{"encoder_arch": "swin", "model": "encoder-decoder image transcriber", "dataset": "numbers of one to four digits printed on busy colour backdrops", "train_examples": 147500, "image_size": 48, "crop_scale_min": 1, "horizontal_flip": false, "tokenizer": "word", "vocab_size": 8192, "encoder_norm": "layernorm", "encoder_norm_position": "pre", "encoder_activation": "gelu", "encoder_mlp_ratio": 2, "encoder_head_dim": 32, "encoder_fused_qkv": true, "encoder_bias": "all", "encoder_qk_norm": false, "encoder_parallel_block": false, "encoder_dropout": 0.1, "encoder_inner_norm": false, "encoder_drop_path": 0.15, "encoder_patch_size": [2, 2], "encoder_depths": [3, 4, 5, 3], "encoder_widths": [48, 96, 192, 384], "fusion": "cross_attention", "decoder_width": 256, "decoder_layers": 10, "decoder_norm": "rmsnorm", "decoder_norm_position": "pre", "decoder_activation": "gelu", "decoder_mlp_ratio": 6, "decoder_head_dim": 64, "decoder_fused_qkv": true, "decoder_bias": "all", "decoder_qk_norm": true, "decoder_parallel_block": false, "decoder_inner_norm": false, "decoder_drop_path": 0.1, "decoder_positions": "learned", "decoder_cross_attention_every": 1, "decoder_tie_embeddings": false, "init": "trunc_normal_002", "residual_init": "none", "optimizer": "soap", "beta2": 0.95, "learning_rate": 0.0022, "beta1": 0.9, "shampoo_beta": 0.95, "eps": 1e-08, "precondition_frequency": 20, "max_precond_dim": 1024, "one_sided": false, "adamw_lr_other_params": 0.0013, "max_grad_norm": 1.0, "l1_shrink": 0.01, "max_steps": 5400, "batch_size": 64, "epochs": 2.3, "lr_schedule": "cosine", "final_lr_fraction": 0, "warmup_steps": 160, "weight_decay": 0.1, "adamw_weight_decay_other_params": 0.01}
Rows from block 4 of the image encoder of a small encoder-decoder image transcriber, named by matrix and row number. Rows with one number belong to one neuron. Each number is 500 + 40 x the weight over its row's rms, rounded and kept within 0 to 999. All counts start at 0. Numbers have three digits each. After the name is the row's rms in percent of the matrix's.
Before each neuron's rows are labels from the 100 images, of 14976, where the neuron reaches its highest value: "top examples" is what is common among them. Only what is clearly more common there than usual is listed. The data: numbers of one to four digits printed on busy colour backdrops. In brackets: how many of the 100.
# fc1: MLP up (encoder.blocks.4.mlp.fc1.weight, 192x96), inputs 0-95
# fc2: MLP down (encoder.blocks.4.mlp.fc2.weight, 96x192, transposed), outputs 0-95

top examples: orange ink (25)
fc1.113 078:474537504522529503524556546502413473564503475547469554452477480497518534473603526520512444421563502412517510585454498474502483511446430526514558497512503486456504598488540491438581581462551519487502512452451524464494490493486473601481537500486447482478492503494483508489502476511498510440
fc2.113 089:539528463502448548542499468465490412401591536482486418526482489559448498565479477493495514463498503502543469435508500503564489456412503496486444535445538514500414492515550511535411445566490507506513522480499488466448455495485478477516488503560500528530479584487505487493596494500485464547

top examples: on a plate (68)
fc1.141 081:515475439470589502495484451494520506538534495421453511506512542510497509518574446511487500421497502482458498548525539466431476481500500456519516537484438391553500483564540534518426516446475530428501460497526500426537492532448503468429479538507480466489497467496498485520427522495478547370
fc2.141 101:441498503503423503511502511541503500541520495599468497470554348510509516460328504531516508519467502538525467450459486490516493564501517491530499511505510497431494460498500471533556513488515467506500531528489470539521504494502486482513462502548460508504455525556380508496487463452495472574

top examples: on a plate (72)
fc1.109 102:549445614460456537522480500481431513477479490482470510453494452480452505477497509468498541497481596503460500637498533522517408485535402502502489488492478481499522471506543433469462520481505516512529487501442498421429516527478472499484474603523502436457510539497428476507475497500462458514
fc2.109 104:467529502521499541525503501571517541517501509544523466497477503639500466570553450517481519499536453560527477532532514491511504457551509544502441523503485496542563500476464499511506550481504557509476518595511456460605544519515572401472499481501472545544432506506575505518480564461494476433

top examples: on a plate (81)
fc1.128 083:487560544565464506453529460480499514454537463583517522400526499556513565577513498424546449500481507544492493482532502430497471484520527479457490485575410531484523556455531446491492492515447537491518496500484537468553417474487535475428475455473489503493490382471446480440468497499500483504
fc2.128 092:497428496588531501459461524515463469385355496448488502445462499537445461497503458527471602481466483513457416483470502489505553483488463504526517528454446510628499473521498519501483506495529508503466474506505508566476500493526500500500491513549487486517513513560564526514534558490464528449

top examples: orange ink (53)
fc1.97 122:471502432487474448486512489470518520490497499498452454526515482525459490509472572503491498550438611487535497509461467498584503406432476509592508518543479473480474512479504551375473450475507486477499543463492515552452522497503525532454524476477596443457489430522453512452512468513461511421
fc2.97 113:462540462537558498414427479484497543479524501504486464467522526495506564480471495578500494490553442440457512505539556459432441577473430482435478514524493474508459498489490548473443504500527505558487472474487531492547487523503497570573517547510499593481589590451559499507490536556500500453

top examples: orange ink (32)
fc1.21 133:505504506379507486412508490572492436447496500449541506531509491497540541499496465447534425498460504543480537503485488621564405571503437498415442504497482552488507458484459508509527539489539521477509501506482501443465489542530503576456463535505461536536445475500456507480461485481500474555
fc2.21 111:520500481461492496469491483425421500539520452530422496476491462505500439546479423577518509516517502500474463512490610425444498445482557500496572474500479447444500576470514478482537492487514439512530504445526443502505616457463549499476505466464484416439501497552472513552479528478488516477

top examples: orange ink (37)
fc1.146 094:500504451465494500499513503475397545445485502497500487511492499466494512632499541475528500515498502581475483499473488488501517489488470528480429504498529521464504522456445499429479546498540501497576391498533482494460459499602531492455511471503422562528485394555550531470594501489497485540
fc2.146 092:507619434504471476500504456499488422486521482499495544500544550503516512452544491510516498492543522343571468504501527533480416518495430495499512563503543505520499449507510524563500463493527540501490480549424501575512509499493546494593529510531512498509537440495500517462393517510490532519

top examples: orange ink (45)
fc1.14 093:514564483526445491494507514524478502510460506459487625446496406499507476506485536546435526545531520478498442509552498475507467491522494537504520499501500471501496535485508501577500464487429449469478489369515489486508443545510564472497437435520516588436481487536449433521492475535437574467
fc2.14 104:490502572497505457541516524452513508500491499449502492482506442515499466380502427493575505532520500514492452530443503467518479503467530434463537498510500509494468352578544480459498509570447524557452484474552498547539519496564518516508548590499493495523504505556566496480504553537426477517

top examples: on a plate (66)
fc1.30 100:500460467541463473521505510484486526497475475504538528515535517477565555491578468532549532463496494530505490536423488457439472513531497440462535415469524544503507448458530423578470482502493502490492559470505563494515436580502485480549539473529501409525442555539496540482503522456515381420
fc2.30 100:507452488453487592518478466507447519544533497452526490467521510513461468520522517468510479609503457532500583475543545561489534502521450515500427549540538524430391500518470522531492556436481459500545452585443506519537559497484449504514510545489528499426488428468492552504524469516540506559